A small audio frame classifier, trained from scratch: log mel input, trained on tunes sung on syllables by a formant synthesiser.
Rows from block 3 of a small audio frame classifier, named by matrix and row number. Each number is 200 + 30 x the weight over its row's rms, rounded and kept within 0 to 999. All counts start at 0. After the name is the row's rms in percent of the matrix's.
Before each channel's rows are labels from the 100 clips, of 14976, where the channel reaches its highest value: "strongest on" is what is common among them. Only what is clearly more common there than usual is listed. The data: tunes sung on syllables by a formant synthesiser. In brackets: how many of the 100.
# c30: last pointwise conv (model.blocks.3.c3.0.weight, 192x192x1), inputs 96-191

strongest on: reverberation (79); clipping (60); pink noise (36); thin (high-pass) (30)
c30.55,105,213,253,222,218,201,239,218,250,217,153,169,178,223,183,229,206,200,190,196,183,168,267,192,196,218,221,209,186,193,210,200,217,209,191,183,205,197,220,218,201,205,201,218,238,226,166,182,220,197,197,228,217,181,204,190,236,226,185,227,227,180,212,197,185,180,172,227,187,218,242,206,229,195,227,191,212,193,186,227,183,208,199,181,180,195,207,219,213,217,235,221,176,214,181,224,218

strongest on: vowel: /ɑ/ (49)
c30.53,106,200,219,184,217,162,213,227,201,193,220,175,251,189,177,229,226,204,181,248,200,184,207,194,209,215,173,286,197,182,187,217,212,193,238,185,222,172,208,236,206,214,155,228,208,192,204,198,190,210,222,189,208,211,254,185,194,237,218,206,181,134,215,275,228,204,190,211,230,177,166,234,225,283,164,184,168,255,132,203,221,232,156,195,271,181,215,185,202,193,222,197,214,238,225,216,192

strongest on: vowel: /æ/ (42); consonant: none (36)
c30.26,101,185,198,202,182,218,192,177,199,223,177,219,208,210,161,201,225,208,222,221,190,170,236,252,227,226,204,222,194,231,224,203,209,215,200,182,165,157,206,154,194,236,201,208,194,202,205,171,208,186,221,214,226,214,205,218,168,196,269,196,222,256,208,195,193,149,249,197,254,167,230,216,215,224,207,198,202,170,228,218,228,212,219,191,198,212,194,224,223,229,185,209,208,208,162,185,204

strongest on: clipping (43); vowel: /æ/ (42); thin (high-pass) (30)
c30.125,109,218,196,210,218,192,205,216,214,177,224,227,328,188,187,191,279,235,180,233,220,202,185,220,211,209,179,298,226,194,222,229,197,220,199,206,211,213,217,196,201,186,190,226,171,206,185,172,185,195,195,226,231,201,293,180,196,220,222,173,177,189,232,253,209,214,211,200,256,229,179,268,220,279,210,207,204,193,203,236,204,157,206,202,278,210,215,196,219,267,230,210,223,243,212,245,210

strongest on: vowel: /ɑ/ (42); consonant: /d/ (34); consonant: /ʃ/ (32)
c30.54,103,251,170,227,190,191,228,205,177,203,192,181,216,183,241,222,168,181,174,175,185,214,167,158,201,173,155,192,217,198,180,199,167,185,190,266,210,212,209,222,203,205,192,216,219,162,181,243,147,206,153,202,141,175,202,173,211,203,162,175,182,181,194,203,204,211,190,233,171,220,217,207,151,169,153,213,141,195,201,189,188,205,197,222,174,173,202,197,177,165,201,158,230,212,235,188,177

strongest on: vowel: /u/ (72); muffled (low-pass) (34)
c30.112,098,231,182,247,212,194,173,215,149,200,232,225,177,207,235,190,157,247,209,188,243,189,194,181,195,195,205,195,229,175,171,201,235,189,228,219,209,204,178,173,177,171,186,186,164,218,271,222,210,190,214,175,194,204,177,196,155,236,180,232,201,193,192,171,218,215,160,167,148,227,154,173,231,168,215,182,173,213,190,164,160,173,189,183,176,224,233,198,211,169,201,224,197,160,199,185,188

strongest on: clipping (73); consonant: none (38); mains hum (26)
c30.108,107,202,188,202,227,158,226,176,186,211,167,205,209,187,225,209,180,181,186,203,208,249,204,127,249,229,217,202,205,185,159,218,209,187,235,198,225,216,169,206,234,205,185,282,228,187,180,221,228,202,169,167,183,135,185,160,192,198,179,199,221,152,189,213,241,218,154,202,165,174,187,228,213,178,214,196,180,208,147,193,191,222,133,184,176,196,192,219,164,161,210,197,201,191,211,234,186

strongest on: child-like voice (98); vowel: /ɑ/ (90)
c30.39,097,175,214,121,189,225,184,203,179,188,250,223,178,196,145,233,176,191,173,192,172,176,159,216,216,245,157,176,183,158,188,198,211,120,231,160,154,208,161,234,206,192,206,216,200,145,225,169,155,225,234,196,158,217,157,224,179,176,179,185,147,219,250,200,187,175,223,206,195,170,161,201,178,237,166,181,185,258,180,173,190,212,190,194,206,167,131,173,196,157,178,186,230,214,220,218,167

strongest on: reverberation (96); vowel: /ɑ/ (47)
c30.98,115,195,213,211,224,176,183,209,204,212,182,206,228,200,219,209,244,194,189,286,200,161,243,240,215,233,193,256,204,189,193,235,215,192,190,172,168,214,239,200,210,209,206,222,230,223,177,186,213,212,220,207,202,200,200,212,194,212,221,235,202,195,210,262,261,185,216,200,208,212,185,231,228,237,214,187,202,212,177,192,199,216,193,179,235,187,173,223,177,201,209,182,192,154,196,168,192

strongest on: vowel: /æ/ (58); consonant: none (53); deep voice (50); clipping (38)
c30.15,100,232,159,215,194,196,194,184,204,150,235,234,229,208,198,212,203,184,235,183,200,134,182,165,219,203,158,168,194,238,191,224,126,148,143,234,225,199,216,219,193,189,156,201,174,172,193,201,167,216,187,109,166,224,177,225,114,205,199,192,140,227,240,208,169,191,213,156,229,206,212,183,150,219,147,178,174,186,248,129,197,187,235,172,204,215,172,195,229,193,173,172,202,188,228,213,172

strongest on: vowel: /ɑ/ (85); child-like voice (75); consonant: /ʃ/ (33)
c30.16,097,218,217,202,204,195,237,220,221,200,212,141,233,207,204,245,185,243,170,186,193,207,216,168,210,224,193,215,239,215,207,203,219,229,202,196,162,197,184,214,193,190,190,209,229,181,182,181,193,215,203,203,163,204,201,224,203,178,152,212,217,187,219,200,204,184,200,233,146,208,180,218,191,201,213,191,186,210,170,186,154,219,184,210,184,169,203,167,166,184,211,189,235,232,203,224,170

strongest on: clipping (55); vowel: /ɑ/ (55); thin (high-pass) (36)
c30.130,100,238,198,219,203,198,194,244,198,199,202,188,325,207,215,208,258,229,163,240,224,191,208,181,190,168,189,286,218,187,144,202,189,180,175,235,225,226,235,217,205,150,216,220,215,203,187,183,165,215,204,204,206,224,284,195,194,235,225,174,179,163,217,287,192,223,208,213,242,238,154,207,237,260,193,211,204,218,160,201,215,172,190,211,255,179,165,219,201,217,232,200,221,205,223,207,168

strongest on: vowel: /æ/ (55); vowel: /ɑ/ (38)
c30.188,107,187,160,149,190,170,202,170,181,184,247,202,239,197,195,193,196,187,201,193,190,129,156,198,207,217,120,180,187,190,155,175,142,139,196,232,186,216,186,238,211,167,170,240,181,175,187,194,153,226,189,186,173,231,166,217,192,175,205,187,134,235,256,235,193,174,225,209,227,191,190,208,142,203,122,175,144,199,192,199,196,163,162,189,223,182,178,166,209,206,164,145,217,216,235,250,150

strongest on: consonant: /t/ (95)
c30.43,100,198,201,176,147,193,168,175,196,181,220,202,179,172,143,202,190,149,228,223,165,183,193,236,223,236,171,202,133,211,233,174,212,148,194,192,154,163,200,200,186,249,171,188,199,214,213,173,205,212,226,212,205,238,199,237,171,150,205,202,187,201,210,200,176,161,248,192,242,193,205,210,185,249,157,187,153,211,196,205,230,185,214,213,203,187,162,163,234,180,137,177,216,206,196,253,189

strongest on: child-like voice (78); vowel: /e/ (47); vowel: /æ/ (38)
c30.40,099,191,194,169,151,215,176,230,205,197,230,169,219,190,166,222,216,145,208,236,164,195,196,250,216,248,170,211,154,213,204,173,182,182,209,187,182,189,211,258,228,209,208,185,218,188,205,157,190,188,172,228,179,202,219,184,239,196,235,169,163,202,187,193,154,143,243,213,263,218,185,175,176,233,201,212,179,184,196,228,258,219,158,215,208,193,181,210,207,211,194,185,194,204,175,191,188

strongest on: vowel: /ɑ/ (76); high voice (52); consonant: /d/ (32)
c30.77,106,223,202,162,209,189,192,220,167,190,174,147,155,204,186,208,175,209,162,177,208,236,170,199,154,136,143,161,183,148,140,171,228,199,211,178,221,205,186,190,167,175,192,190,212,208,216,182,148,208,181,177,164,187,168,211,168,197,179,194,179,169,201,198,186,229,156,190,158,164,201,182,181,171,122,182,181,209,176,162,188,201,195,205,214,152,188,117,164,145,190,150,237,182,225,182,150

strongest on: vowel: /ɑ/ (81); deep voice (73); clipping (55)
c30.1,102,176,215,218,249,120,193,181,184,233,190,173,177,209,215,191,158,229,208,211,231,223,204,167,228,234,178,219,229,192,163,199,197,218,232,193,233,216,167,206,236,174,179,290,218,184,217,230,186,203,211,183,213,165,143,163,195,226,194,209,205,148,183,195,253,227,149,176,200,161,204,193,204,191,195,190,177,201,199,195,166,213,162,108,196,212,200,196,163,187,226,166,144,210,205,222,179

strongest on: consonant: /ʃ/ (57)
c30.178,103,221,190,218,167,225,225,176,180,230,208,238,256,244,186,223,251,171,203,188,181,146,199,216,162,125,189,185,140,174,207,194,184,190,193,215,194,179,212,201,214,193,247,85,219,216,242,178,216,109,195,222,180,222,160,208,249,174,188,135,173,271,198,188,149,225,204,235,198,245,218,182,198,164,174,153,179,119,240,212,209,132,271,222,184,178,230,183,271,269,201,188,205,216,140,163,177

strongest on: clipping (50); vowel: /æ/ (39); consonant: none (34)
c30.151,099,212,269,204,259,236,212,201,257,235,126,165,197,195,218,189,198,203,175,209,216,240,237,211,176,196,268,221,192,241,229,208,221,203,209,179,156,216,211,160,209,195,247,215,208,222,176,212,252,209,204,210,234,174,212,158,225,213,210,229,243,167,217,223,224,197,176,222,174,234,234,241,234,210,252,207,207,219,170,252,182,210,212,167,192,212,249,206,200,226,256,257,209,253,231,216,321

strongest on: consonant: /t/ (44)
c30.5,105,154,201,207,130,208,224,180,187,235,232,198,193,216,172,215,196,168,224,201,137,156,207,196,200,217,187,193,125,174,193,108,209,168,188,193,184,221,205,228,251,209,204,152,231,187,215,177,194,188,213,233,207,230,174,235,233,179,218,200,197,230,152,187,139,216,231,217,205,168,212,153,181,187,174,175,158,204,262,211,225,196,214,218,195,208,188,167,217,197,156,201,208,218,193,163,177

strongest on: vowel: /æ/ (41)
c30.64,101,184,197,203,167,197,189,228,225,211,208,175,254,207,148,212,240,186,220,236,192,148,205,282,190,195,177,255,142,168,210,170,177,153,210,199,220,199,243,201,213,189,209,190,194,188,214,126,194,142,205,226,185,220,234,190,187,187,225,209,152,186,207,249,193,195,226,187,232,209,196,230,209,259,203,185,230,168,172,209,232,194,194,191,260,212,184,168,183,215,186,172,192,221,151,248,186

strongest on: child-like voice (55); vowel: /o/ (52); thin (high-pass) (30)
c30.48,093,195,180,184,141,186,210,172,195,195,227,190,239,186,207,208,229,186,175,181,187,209,200,192,199,193,157,208,148,173,216,153,162,186,221,210,197,196,206,233,217,187,196,205,223,178,208,224,176,180,165,245,189,211,255,174,192,235,224,157,150,219,191,189,149,199,227,230,280,194,222,178,181,244,155,175,156,209,235,213,197,217,191,222,224,209,222,191,207,230,190,183,215,206,187,173,177

strongest on: child-like voice (73); vowel: /ɑ/ (65)
c30.46,093,226,223,138,237,180,197,158,199,176,161,193,196,185,200,213,200,214,196,215,191,254,204,131,191,154,166,216,230,171,191,221,239,228,202,175,211,173,180,194,175,188,188,237,229,180,139,200,134,229,229,186,191,194,214,201,161,191,168,178,191,169,261,259,200,193,171,218,184,174,230,212,207,176,139,215,120,221,176,175,193,195,213,201,225,176,227,188,182,174,162,179,250,224,247,249,162

strongest on: vowel: /æ/ (51); vowel: /e/ (42); pink noise (40); rumble (36)
c30.137,102,181,240,200,212,208,229,194,211,225,150,172,171,229,216,220,179,206,195,204,195,183,268,178,186,183,214,184,197,178,192,189,236,208,144,179,190,205,204,219,191,216,186,199,242,203,167,234,202,223,229,216,219,213,163,234,207,214,205,229,199,181,197,208,204,222,199,228,195,198,284,149,208,190,168,158,207,208,202,183,197,199,223,177,193,216,190,214,199,192,193,170,195,225,213,171,160

strongest on: clipping (38); vowel: /æ/ (36); consonant: none (32)
c30.80,107,151,192,158,151,225,190,147,171,185,258,206,157,214,147,193,179,170,234,165,151,196,178,208,200,199,200,170,176,193,247,156,179,214,185,183,143,219,171,204,175,200,146,165,184,173,226,203,227,182,204,255,189,245,182,249,211,187,231,186,184,254,167,184,181,174,253,204,219,152,226,185,148,189,163,148,178,169,268,220,232,199,208,221,177,199,171,206,199,188,161,174,192,253,192,172,221

strongest on: consonant: /ʃ/ (93); quiet level (69)
c30.62,101,184,183,179,201,209,198,236,175,184,233,130,235,202,190,228,248,207,244,198,185,142,190,238,97,150,147,171,185,121,177,168,200,169,173,218,247,250,216,269,233,119,217,131,185,202,244,165,177,156,186,183,161,232,201,245,187,159,208,196,157,232,196,213,157,226,202,208,210,208,187,211,162,210,160,166,267,158,225,159,232,216,218,218,196,208,155,149,180,187,205,108,218,200,175,184,151

strongest on: child-like voice (94); vowel: /ɑ/ (89); consonant: /d/ (29)
c30.161,094,195,171,140,211,200,210,224,210,167,240,234,188,173,187,213,227,160,227,208,177,207,184,229,183,195,261,191,170,215,196,216,168,220,211,217,180,198,160,174,192,160,213,190,193,250,215,215,232,252,171,151,223,216,213,212,171,185,193,204,231,256,251,221,213,160,223,188,197,225,142,211,264,205,267,260,246,216,208,186,216,221,213,239,194,213,212,236,179,209,217,250,261,148,273,228,250

strongest on: reverberation (92); child-like voice (55); vowel: /o/ (43)
c30.156,104,192,218,222,223,207,199,208,236,207,186,222,216,194,215,205,239,201,209,275,214,143,255,251,197,193,201,237,211,207,173,221,228,181,189,182,182,185,216,205,197,182,206,220,231,209,181,193,206,214,237,189,212,201,210,205,185,209,237,237,212,187,213,252,215,177,209,195,201,170,209,233,218,234,214,210,206,209,162,187,217,216,188,212,221,198,199,199,215,221,193,206,214,166,202,246,187

strongest on: consonant: /t/ (53); deep voice (50); vowel: /u/ (44); consonant: /d/ (36)
c30.133,103,178,179,188,206,144,145,187,144,180,183,253,199,174,182,142,207,202,242,201,204,199,210,182,236,248,231,194,165,237,209,249,179,189,166,146,197,198,174,160,166,254,148,225,130,223,205,212,222,188,186,185,224,232,223,226,155,273,209,214,169,238,205,194,222,186,234,176,229,225,134,214,201,230,191,182,182,178,220,193,220,157,221,188,202,258,218,246,256,200,202,250,212,188,191,200,242

strongest on: child-like voice (93); vowel: /ɑ/ (80); consonant: /d/ (32)
c30.155,095,232,169,202,191,205,200,208,175,199,180,239,223,173,229,206,183,192,192,175,185,230,186,157,181,163,207,233,214,178,164,205,174,191,242,236,234,183,205,193,197,167,205,203,223,165,157,202,118,203,165,163,186,204,201,179,155,221,160,168,185,203,191,198,195,216,169,185,200,193,229,174,196,178,164,222,123,179,226,140,179,175,196,233,216,208,236,231,233,151,161,199,245,196,217,189,158

strongest on: child-like voice (89); vowel: /ɑ/ (87)
c30.160,091,226,194,177,218,221,246,215,203,188,213,166,202,151,187,227,197,182,204,199,184,228,213,210,196,200,198,196,183,204,187,223,192,189,217,186,175,180,180,177,198,194,197,207,210,198,221,201,169,217,184,169,186,196,178,201,190,204,180,227,167,166,293,228,231,152,189,235,172,257,151,236,204,229,211,216,209,167,170,177,175,198,227,224,201,165,160,183,188,177,214,196,240,177,190,227,196

strongest on: vowel: /ɑ/ (64); child-like voice (59); consonant: /t/ (37)
c30.20,099,212,190,188,206,211,202,238,212,200,203,158,199,197,187,216,201,228,129,209,210,209,184,250,160,144,211,186,214,182,214,197,206,218,182,203,177,199,165,201,202,222,235,163,189,210,222,214,211,132,182,170,149,241,186,195,180,185,199,206,178,183,180,198,178,212,211,238,207,202,173,183,198,225,217,210,276,210,168,176,204,230,220,201,179,219,171,170,150,144,251,190,222,222,169,94,188

strongest on: consonant: /t/ (51); vowel: /æ/ (41); consonant: /d/ (40); muffled (low-pass) (29)
c30.183,100,200,210,205,184,232,180,195,206,157,177,262,169,178,192,162,204,160,201,160,191,216,181,183,216,237,230,170,146,255,242,241,167,223,215,174,193,197,171,165,115,244,199,194,178,203,159,187,219,215,155,218,192,165,191,190,247,219,161,191,218,235,225,172,206,153,219,202,208,218,231,252,189,220,213,192,189,178,219,275,173,144,209,181,192,179,233,235,260,260,227,230,194,233,184,207,331

strongest on: vowel: /æ/ (66); quiet level (65)
c30.68,101,183,188,205,146,220,210,178,144,253,243,197,172,221,163,213,192,182,229,218,140,182,209,245,216,230,225,179,159,187,212,152,216,163,210,207,170,211,221,202,241,194,240,187,220,190,214,216,248,191,229,222,201,233,188,248,218,172,237,206,210,240,186,197,142,162,243,198,223,202,202,161,206,189,243,190,204,207,264,223,212,263,208,213,186,240,164,197,218,211,170,198,179,162,179,204,180

strongest on: consonant: /ʃ/ (54); deep voice (53); vowel: /u/ (39)
c30.23,102,261,190,228,226,159,221,246,211,222,173,237,246,186,206,240,224,181,188,185,208,172,188,161,223,236,172,228,171,207,179,231,155,169,198,252,232,227,253,258,263,222,226,225,198,185,190,200,146,195,174,151,167,209,225,162,219,208,188,217,185,136,244,222,212,175,159,200,208,255,226,216,168,244,193,198,193,179,108,172,189,199,172,179,224,164,178,218,235,198,225,167,186,152,162,234,193

strongest on: consonant: /t/ (49); consonant: /d/ (44); vowel: /æ/ (44)
c30.58,105,164,199,179,175,240,171,167,179,196,229,178,139,184,168,196,186,185,237,217,166,195,213,268,142,192,218,148,212,207,211,131,208,228,183,167,166,182,184,188,175,175,175,140,197,198,240,203,212,179,219,199,192,209,188,228,178,145,214,210,214,252,167,166,208,198,203,194,194,171,203,197,183,152,226,210,235,178,236,207,209,186,186,201,168,208,222,200,141,201,205,200,197,223,189,237,210

strongest on: child-like voice (63); vowel: /ɑ/ (43); vowel: /u/ (40); mains hum (28)
c30.101,095,240,200,249,226,224,210,210,184,208,208,235,203,194,237,189,204,211,173,200,230,222,206,149,207,220,218,213,191,155,176,236,205,209,221,222,226,212,212,151,207,202,207,236,179,201,175,215,179,205,181,218,214,161,214,133,206,246,185,212,212,172,156,199,218,235,156,198,215,229,207,211,206,182,193,170,168,188,193,213,166,188,191,196,190,207,189,230,230,209,298,205,161,193,202,162,185

strongest on: reverberation (87); vowel: /ɑ/ (41)
c30.171,106,173,231,170,234,201,191,202,212,230,186,173,234,217,165,186,218,229,169,263,230,172,249,196,193,194,166,254,201,147,206,215,219,172,221,166,202,181,222,204,205,178,228,240,213,189,186,157,190,208,257,226,209,223,205,206,190,232,211,197,178,176,235,253,230,211,206,209,204,221,190,236,199,218,203,197,221,229,165,215,196,167,181,187,217,183,202,203,196,226,235,191,179,228,208,260,192

strongest on: consonant: none (72); vowel: /æ/ (57); thin (high-pass) (39)
c30.104,103,183,197,214,125,228,211,201,228,206,221,211,196,217,125,179,195,193,169,183,175,131,201,199,218,233,190,191,137,184,246,150,175,220,185,181,191,196,211,204,193,212,225,180,185,193,208,157,198,182,173,235,180,236,215,195,211,207,207,193,201,204,185,213,185,168,249,214,201,196,176,210,215,240,197,181,207,182,221,232,213,206,195,193,194,188,191,188,209,201,222,195,188,212,142,179,200

strongest on: clipping (42); consonant: /l/ (35); mains hum (30)
c30.75,099,203,215,197,186,230,211,199,213,163,195,212,209,191,186,217,188,207,211,168,219,174,196,166,211,203,175,224,183,218,228,234,219,210,175,182,164,177,167,160,174,203,198,187,217,132,159,157,158,219,170,212,158,182,194,218,201,229,154,237,193,206,227,201,206,194,205,203,161,236,188,226,197,236,219,174,179,186,212,224,143,167,179,196,171,156,195,239,200,202,212,204,200,189,195,225,218

strongest on: vowel: /ɑ/ (53); vowel: /o/ (36)
c30.12,092,215,207,216,198,265,171,198,201,159,210,156,228,212,207,183,217,253,151,211,208,205,207,191,179,179,168,228,183,173,174,169,218,245,195,196,199,194,208,175,170,161,228,188,179,191,211,234,173,198,206,239,215,184,230,185,261,200,185,180,199,174,223,261,206,220,200,259,212,173,198,221,190,191,147,195,206,203,178,239,240,154,184,228,238,157,242,190,182,240,246,171,203,228,225,228,194

strongest on: quiet level (73); vowel: /o/ (58)
c30.102,095,181,195,202,150,221,173,186,189,213,280,190,206,200,145,200,214,201,235,222,178,171,190,279,196,231,177,193,171,183,220,137,178,192,233,167,153,180,199,156,223,189,227,153,182,218,240,195,214,186,161,206,183,196,214,192,200,163,219,226,184,221,192,193,243,169,243,199,227,210,172,224,198,194,211,179,241,149,197,223,246,205,177,214,214,196,144,181,176,210,214,173,200,141,179,205,184

strongest on: child-like voice (88); vowel: /ɑ/ (74)
c30.52,097,226,242,148,237,209,229,227,161,174,175,211,160,172,188,211,182,195,201,147,215,203,197,185,191,206,202,179,196,192,148,211,204,136,215,173,201,183,194,208,170,193,190,211,199,195,217,188,195,219,187,182,159,201,170,233,188,193,182,216,174,209,198,161,220,202,203,216,163,193,196,200,192,212,195,212,191,211,193,190,165,227,212,196,194,183,199,183,204,156,184,227,210,224,209,187,208

strongest on: deep voice (51); vowel: /e/ (36)
c30.187,100,158,190,231,149,229,210,198,193,195,231,173,187,231,134,197,192,216,206,186,136,152,202,180,204,213,213,190,150,178,224,128,175,177,149,183,160,218,205,224,187,209,186,166,209,202,176,180,219,188,181,214,207,213,193,202,205,186,200,213,197,229,179,210,155,167,230,182,196,184,206,178,220,223,215,185,202,176,249,205,187,204,211,203,185,213,194,199,252,205,189,187,207,174,151,196,164

strongest on: deep voice (61); vowel: /æ/ (50)
c30.4,107,220,190,202,227,203,166,205,211,189,203,214,205,204,234,205,148,230,169,196,182,166,160,129,202,202,137,184,217,203,177,181,194,141,200,226,233,237,191,219,191,189,209,180,220,188,205,202,134,206,189,189,148,197,155,228,210,199,175,182,161,185,206,180,200,216,192,218,172,180,186,193,155,214,136,179,191,189,168,208,190,202,155,170,194,195,225,173,185,149,195,148,198,192,194,206,159